config = dict(
    time_shift_ms=50,
    win_length=512,
    embedding_dim=192,
    layer_scale_init=1.0,
    inner_norm=False,
    layers=16,
    width=192,
    init='trunc_normal_002',
    max_steps=5000,
    batch_size=64,
)
Rows from block 4 of a small audio embedding model, named by matrix and row number. Rows with one number belong to one neuron. Each number is 128 + 24 x the weight over its row's rms, rounded and kept within 0 to 255. All counts start at 0. Numbers have three digits each.
Before each neuron's rows are labels from the 100 clips, of 14976, where the neuron reaches its highest value: "lies over" is the class under the peak; "responds to" is what is common among them. Only what is clearly more common there than usual is listed. The data: synthesised sound scenes: up to three everyday sounds over a background. In brackets: how many of the 100.
# fc1: second MLP up (model.blocks.4.mlp.fc1.weight, 384x192), inputs 0-63
# fc2: second MLP down (model.blocks.4.mlp.fc2.weight, 192x384, transposed), outputs 0-63

lies over: bird chirping (89)
responds to: bird chirping (92); first sound: bird chirping (50)
fc1.222:122135106094104136133110131084144138118140102096137179160130119148132113137176132143132116153088105137124160097118110128125133082173138115170144118141142111066146134148145150164143129113125147
fc2.222:174135117130155161110102128135135114161113177154129153095103140157098091097144105165141075115166122155149146131169135163124107115150126122070137107113129100164108121145163110139120164115100103

lies over: explosion (88)
responds to: explosion (88); first sound: explosion (75)
fc1.318:149184111095096142099147128102118137136109105126141155157128164122104131126111109133132121123139101140161111160133131125118152141159093155123139144120126090146139126112091159126107140159118113
fc2.318:130162163126124142142140087145107132127133141086079128135053158101115129087112103137130146147147108130134125145158131133144110146135105131112142110133163124171151123125152137124143153163140172

lies over: bird chirping (95)
responds to: bird chirping (100); first sound: bird chirping (73)
fc1.202:114123137156108175114148144118190124130136146157125145104118171133103121096153099148121077145095112128126161134150143158122157126120099120188136110124113114101127168168140125160101128146124137
fc2.202:119114096123102129160078100105154116119126158122125138092114122132089112122149136162195106141132095129160132110128102140079141117148131119153131117082160151071159152144142086160139108140104152

lies over: crying baby (38)
responds to: crying baby (49); car horn (25)
fc1.198:138127072111119128120143126126163128090119078105133149144133143193156138112133141086140127113144118092121107139138155117102154098148091117123100154062134088103108145087133136172084118116108139
fc2.198:144125139151133130132138127132100138104101119133125118111108152121136130109121102143134100093142107138142106197125124099121135135138177125070104108137152146165097182139148123090145176163171153

lies over: thunder (93)
responds to: thunder (93); first sound: thunder (73)
fc1.186:073126119124131133108150116120196104130122121123113123101147101133165126086133135130120148148055106108104131102112126083137138139101145129163114151105115163098135150113094141142158103139141125
fc2.186:124111161131146098132157145110146110124119111123149095116098070095134123137155102128149118157113167131151138149127089128156092158112157071112150148122124159123146094139080141135134102126123104

lies over: doorbell (57)
responds to: doorbell (59); first sound: doorbell (34); howling (25)
fc1.237:163099138105126132165115116095152131107136103119146123083143138127076140110117166162139125117109114114082188094097141088121143116096146146140095126116105066114162183099149138158156116134141136
fc2.237:158094125114152098180118132108113128116104087161135107097173117138118090124126179138171104132168112122126185135095112102108108133121120129084102118105131137123115171081166099108147118115142121

lies over: laser zap (99)
responds to: laser zap (100); first sound: laser zap (88)
fc1.346:070131083115138173100123142092168128175107153138109163164142129143083126121113103130156114146137145089070123109149108123123174166160097133142087143114156124083139130162113122139135105163122122
fc2.346:147105110157101161131112129116133151119124148124156151130152112138087129146137128160122167119170079108108173067101121142113137083117109148157105118143159095085150125155103103144143123143166108

lies over: siren (78)
responds to: siren (78); first sound: siren (49)
fc1.256:103162080112059091141112113105143082141162113139127147151143108127108104137184121110085130118112081156155083128135136141091123119140113142135123107078137088113133116123104146145092096147110174
fc2.256:164049130120125143140164104112114119106114131171099118129136127146086133105136171144155111117171139111106171144119099160128133111121165155132089127156131100108103176144139097082155122121145164

lies over: phone ringing (39)
responds to: phone ringing (45); first sound: phone ringing (25)
fc1.45:108111121104072118142179114126176105111149109132131144157132132162107112113145139096147088124121145114121099107128120116068162084142111086134113117118125103108135178142124151175134137119104141
fc2.45:133153154139142148118142111161098096166094149118104083143117134128125140146110129134070113112135174131116095170160114120171126143098144153107121107117093134175156092106120154070154137157151138

lies over: water drop (97)
responds to: water drop (100); first sound: water drop (61)
fc1.311:114137135125092135095146118097132093141148130115120163124147131105148131078131121118153153111149139137098145093078123114108146104121116136177121152145134131112136129140168117129138153133147155
fc2.311:126116146111118083153141157113120148081120098126124131144088087094146117144127102126131115102176133112155098154159103122166089117110139109124119093145106136138102104101120120135137116121142139

lies over: zipper (40)
responds to: zipper (41)
fc1.190:093128097119070144102163150115143109132182115132138151112159140183134117077154152119093087142111106118144135138121178118072159126138127144145105089154117110159120152122135123153124121152139134
fc2.190:144110194142108107121095137118133154097126119131125107145122116116153150141101103103096133085155150102143113143150082124109110108134167137108123104146133141141101113142088131094128156161178130

lies over: bird chirping (61); water drop (25)
responds to: bird chirping (65); first sound: bird chirping (41); water drop (28)
fc1.181:095154056154110128136173146084146079131145157152138162140138147116108114129143117140122135136125140135112159111096153149149155097136101124173101133128152107082117152169161147147124118135131142
fc2.181:132158101131143125146161092128140126115148076109129135155095147168123110125156119119130078132153085149139104140185124134091107148125136112114128056151106116173151136118138148148176149144093154

lies over: knocking (54); ball bouncing (43)
responds to: knocking (56); first sound: knocking (50); ball bouncing (45); first sound: ball bouncing (40)
fc1.350:136174110149140136106176139093163067104153111094122201160123129185129128087111117103118133112154115108095115088133143143141131113109130151141098101145129133120123132131131156118174139124080146
fc2.350:136146115125162146154117120100124107137101134097150096123138115140137093169137152152104137087137105162184138176183123121169102125102118170129141118112139082158150125122129103112130129132134127

lies over: siren (100)
responds to: siren (100); first sound: siren (63)
fc1.28:101123062105130118144125138089143067090136094130102123172163098139162113140174147087098113092150126146142114133150140104126157134123114158124096144093115077137150120117088135137118103166098150
fc2.28:166090115117166136151142134122137116117131120138133136151169140116131121092142155124142105088154124128114135125126143119136150163125149183131070156141104092109093162145088124126145121131132171

lies over: ball bouncing (74)
responds to: ball bouncing (81); first sound: ball bouncing (58)
fc1.307:103145098153125085106158174118175124117129107147148155144141095101127134156112117120126135093159127112107124141112138141153165052108106119165100136080115131104120162147138120153117170127142125
fc2.307:126150128082145116125129141093180124097136134065143147164094145118139081135141119109122124130124103114131120093198118132113098133153119116088127131155119112131161085158126111140111151116100093

lies over: car horn (64)
responds to: car horn (68)
fc1.14:148107116123131172138113100120139110121168127136152133117139107138129125100134116125131184133086099131113136132117136110146147090147113132134099184164144070137177184091156116138140140146148124
fc2.14:146093144107094118135117139124109106141145095159125089095121151143129138143115150170126093146132124126146150112105145122112092094089152115119166125115089106134164121107149131113133064130144064

lies over: water drop (83)
responds to: water drop (85); first sound: water drop (56)
fc1.317:124128085134113106101125115108153113099145097098148173128138115136131104118136104101114144116111115137099094133126140109125150122125119159169106143135132118070128133117129136138116140139114200
fc2.317:109147083165122128103104163120151132116129120097124181136111156147149090108124109163126110138131089146140162135137123161141116130111133120090184082083127168123133127222155130127153159118124099

lies over: laser zap (37); hammering (36)
responds to: hammering (42); laser zap (37); first sound: hammering (33); first sound: laser zap (27)
fc1.225:128146072188104121105135174092125115117155081153114148118143143140140145120137132148140125152161132117122176145104201114128144127086112142154098122090132151080099145111137142152143129172129120
fc2.225:131100141141104137169129118139088151129114145144130091099112102165125157164092140153157136171133135115153103122122081138146114141177129103116123152121159137135131145097096147138118124105146109

lies over: coughing (100)
responds to: coughing (100); first sound: coughing (74)
fc1.258:132178135093110094119094099091135097151185129129126144153141130113115159125092081077090160072125159117151098096149133110101135127171062141141149144148164106135153122115137132152103108134127125
fc2.258:151137151102127126123110082100144123156159123108123181164092119144136131134108097091109142093099135115166085104185100123084109104145121129118147110166147096108155150132126126153157137122133154

lies over: laughter (33); speech (32)
responds to: speech (42); laughter (33); first sound: speech (25)
fc1.189:099142126148121100064145137102133097112188126145098157111120135138094167116141101096151155135139153115114148143098180125116123139117089112156102110169139129096131180115142134120132132151116164
fc2.189:102112144139133101113130141120117172105068144151096119131098084099140099149113134122182095134122140077129123136133115137126116132138135093137127128134185150100090129144112112086118146137147101

lies over: door slam (100)
responds to: door slam (100); first sound: door slam (95)
fc1.111:101196111150128128128178131114164162109132105132126151176122127134139102120114177130159142107147110130151132131137144067108140121119057183119103139119124155137144121101085114137108142140110150
fc2.111:129139158134078124152145116113122172125101129139113114116059160079154109115163144119152123126153118156160141149140084084154108122118117101123145093095148162140150094108113150117149166143137107

lies over: sawing (26)
responds to: coin spinning (39); sawing (28)
fc1.319:139142098157117128102125112085142126119171106134120170133123147133121139152137149094133161136093118132102133133102167098120156121120111118192085177173154084075136137126104124136098153145139179
fc2.319:114088159145194135179123169148133142133091194118114107132143159123148096107159101170103128111144138154113155151114096143115132116113123138134128141147117138141121152129172124114102120113153141

lies over: ball bouncing (53); drum roll (31)
responds to: ball bouncing (53); first sound: ball bouncing (43); drum roll (32); first sound: drum roll (28)
fc1.310:100126065120122113076121147057153123116118107154127175138138141140142134130175115131138154097143091112102145123121183097083135133113100151145114138113126128096116140097174115129108158132106138
fc2.310:090135115118154162116151130112154113102125116103132145121124135168111113098150141166118147145152084149139099159143129108158139184155094130083125132127143116110153115124102163165140140129099139

lies over: thunder (99)
responds to: thunder (99); first sound: thunder (69)
fc1.199:061108126120136121064132118127190115145120129118108126083142087136164116075111111119110144128067136094124105108119120124147145129091143116146143164088114169122120143124102135138144114147140115
fc2.199:127111158134159097129156135121149112118122123106144114118089094097133119121154106131163117159102146132135145118133097141158080157102177081118139144128112153124140108152086131134148112097122103

lies over: mooing (59); laser zap (40)
responds to: mooing (59); first sound: mooing (48); laser zap (45); first sound: laser zap (39)
fc1.254:113139085135097177132158159089141141144132126115094156148119120143102141102133119139143099160150132097079120108129113105164135157145128099151104117090169120091143105175120163133156116170128111
fc2.254:103112104128154153154127143118144141156132110128102141131142104157115144090119148151150185130149103127131164133175102118115131116100139156184108136134137133144155121166105107142128104187175139

lies over: water drop (52); speech (27)
responds to: water drop (63); first sound: water drop (31); speech (29)
fc1.58:173132134124074082124061077135117115103174127144135141129166155134121094111133100104101106088095141175128105134092124167109143094148158116160136124143127113130088119159132144124128120140150127
fc2.58:155128160123090120095150114149111127139140135129139139156122162137141104097128113138119081121129118144107128133150083133126120088120157119121142092133120148159101125144140153056146168150140107

lies over: water drop (65)
responds to: water drop (68); first sound: water drop (52)
fc1.62:098094129142123109138155127132177102135160104159169150162113154115144130107125129083088145109117171125115127139116108147057145106113086102149107093151114097123137157129155094122148155165141144
fc2.62:154102135141116182121109102162103134158125141100088105184107113104114156155102106154095122134133138106113108107136155174181120132156148132126160146114138118145125091144152124143120110126147103

lies over: laser zap (33); coughing (29)
responds to: laser zap (37); coughing (35); speech (30)
fc1.115:166152116102102134108083080073135106158139096122167142171175124128105156156098096116107089085120148147167100122125116124082138088145110146134141116141133088134136124122130168127125127169147099
fc2.115:168123158095098117143103105113111144109156141132123122142099127111087150134120093107103131081145135118161071134158137112093162147197151094089115109173192124147142120121099132152127126173123126

lies over: laser zap (96)
responds to: laser zap (100); first sound: laser zap (82)
fc1.211:093127119099135123089096161036145143129118129113156169154139095130110100155111103113118065131127159087100130116137095164120165125147113121148130145070147115081147135162113141140123128160145108
fc2.211:129134094136117158134142135137146102143111149094123175136150143154106127132110117147119186108203092115114110106125127173143138100103104156153079136146164103119152102161127118159164128150141107

lies over: ball bouncing (88)
responds to: ball bouncing (88); first sound: ball bouncing (79)
fc1.257:109171106142151127085187144068174112110135123113120201144140113109167093140153107112102140120138083120136130116148114130151125087108103153136125124125108112126137109149137133134133139118086118
fc2.257:099120081151130140107130157088138109127060105133114135095147122128114115134177158169163145161154092148144147161108148132171148158102100132112162160095153124102140133112129175135128108123119128

lies over: church bell (30)
responds to: wind (59); church bell (34)
fc1.151:146118106121099109141159115110119123147171131164071115115153131148155118076146114104145154115145113118122130087117120090123131092160143116134121121123122142105124219123135121198159143094109160
fc2.151:110137115122140155115176122174104115145119143136077113128139117153124148136115118104072143135116139143112069101118105134173132167090145150149146138096133109137174138110102188130165092137136137

lies over: siren (69)
responds to: siren (71); first sound: siren (37)
fc1.72:125102108107120138114119147097159089132151139141129180138158141151122107071178117124099115110140131146118103113085153124130147124156088119150109146161119092106132189120128125155114137131099105
fc2.72:135126135105128188118172116132127135126152142114077139133093161135062185114116107099094127102118136095090084092120124182153128122140169108126138119114141109137135157143137141140148121106113108

lies over: coughing (90)
responds to: coughing (95); first sound: coughing (63)
fc1.359:146160112095090132128105086119140118150153139153141122144157144158129136148160102093128097101119112159147100125127164148100148059153076148125137103137141103135144150114128147176135128150125119
fc2.359:119121147088129127158119082120116097111140138140116148119104128141089147093128141117131170076142123116147113103161140149115113157128117133081101089150147099134136150124157112124130128144151173

lies over: bird chirping (94)
responds to: bird chirping (97); first sound: bird chirping (66)
fc1.23:098106123169120161111133138117201116132106166133128160104124188127137093075143114156142084122122102125130163135130175143078156147143110121139139111136111146102120146174158111159103160120111146
fc2.23:136108133094106108144093079095120151097149111180110091093109111142104146121155098114158138137110120113173106117128097133101124106167139113136170119127149126081133154136130108153153073119138132

lies over: phone ringing (93)
responds to: phone ringing (94); first sound: phone ringing (32)
fc1.210:114151108133100138113123096125175088113142074164152158156151180164121122136161127112159144150114122141134122130103126128098189112150071134120116147140164103085093173112113160184122132109153115
fc2.210:082139130130135156081089130154096109131132148130085106115146109130149144121149114123127168129124125137114092137119143121141139147088147148120135125099066143121143111118125170121134089150138144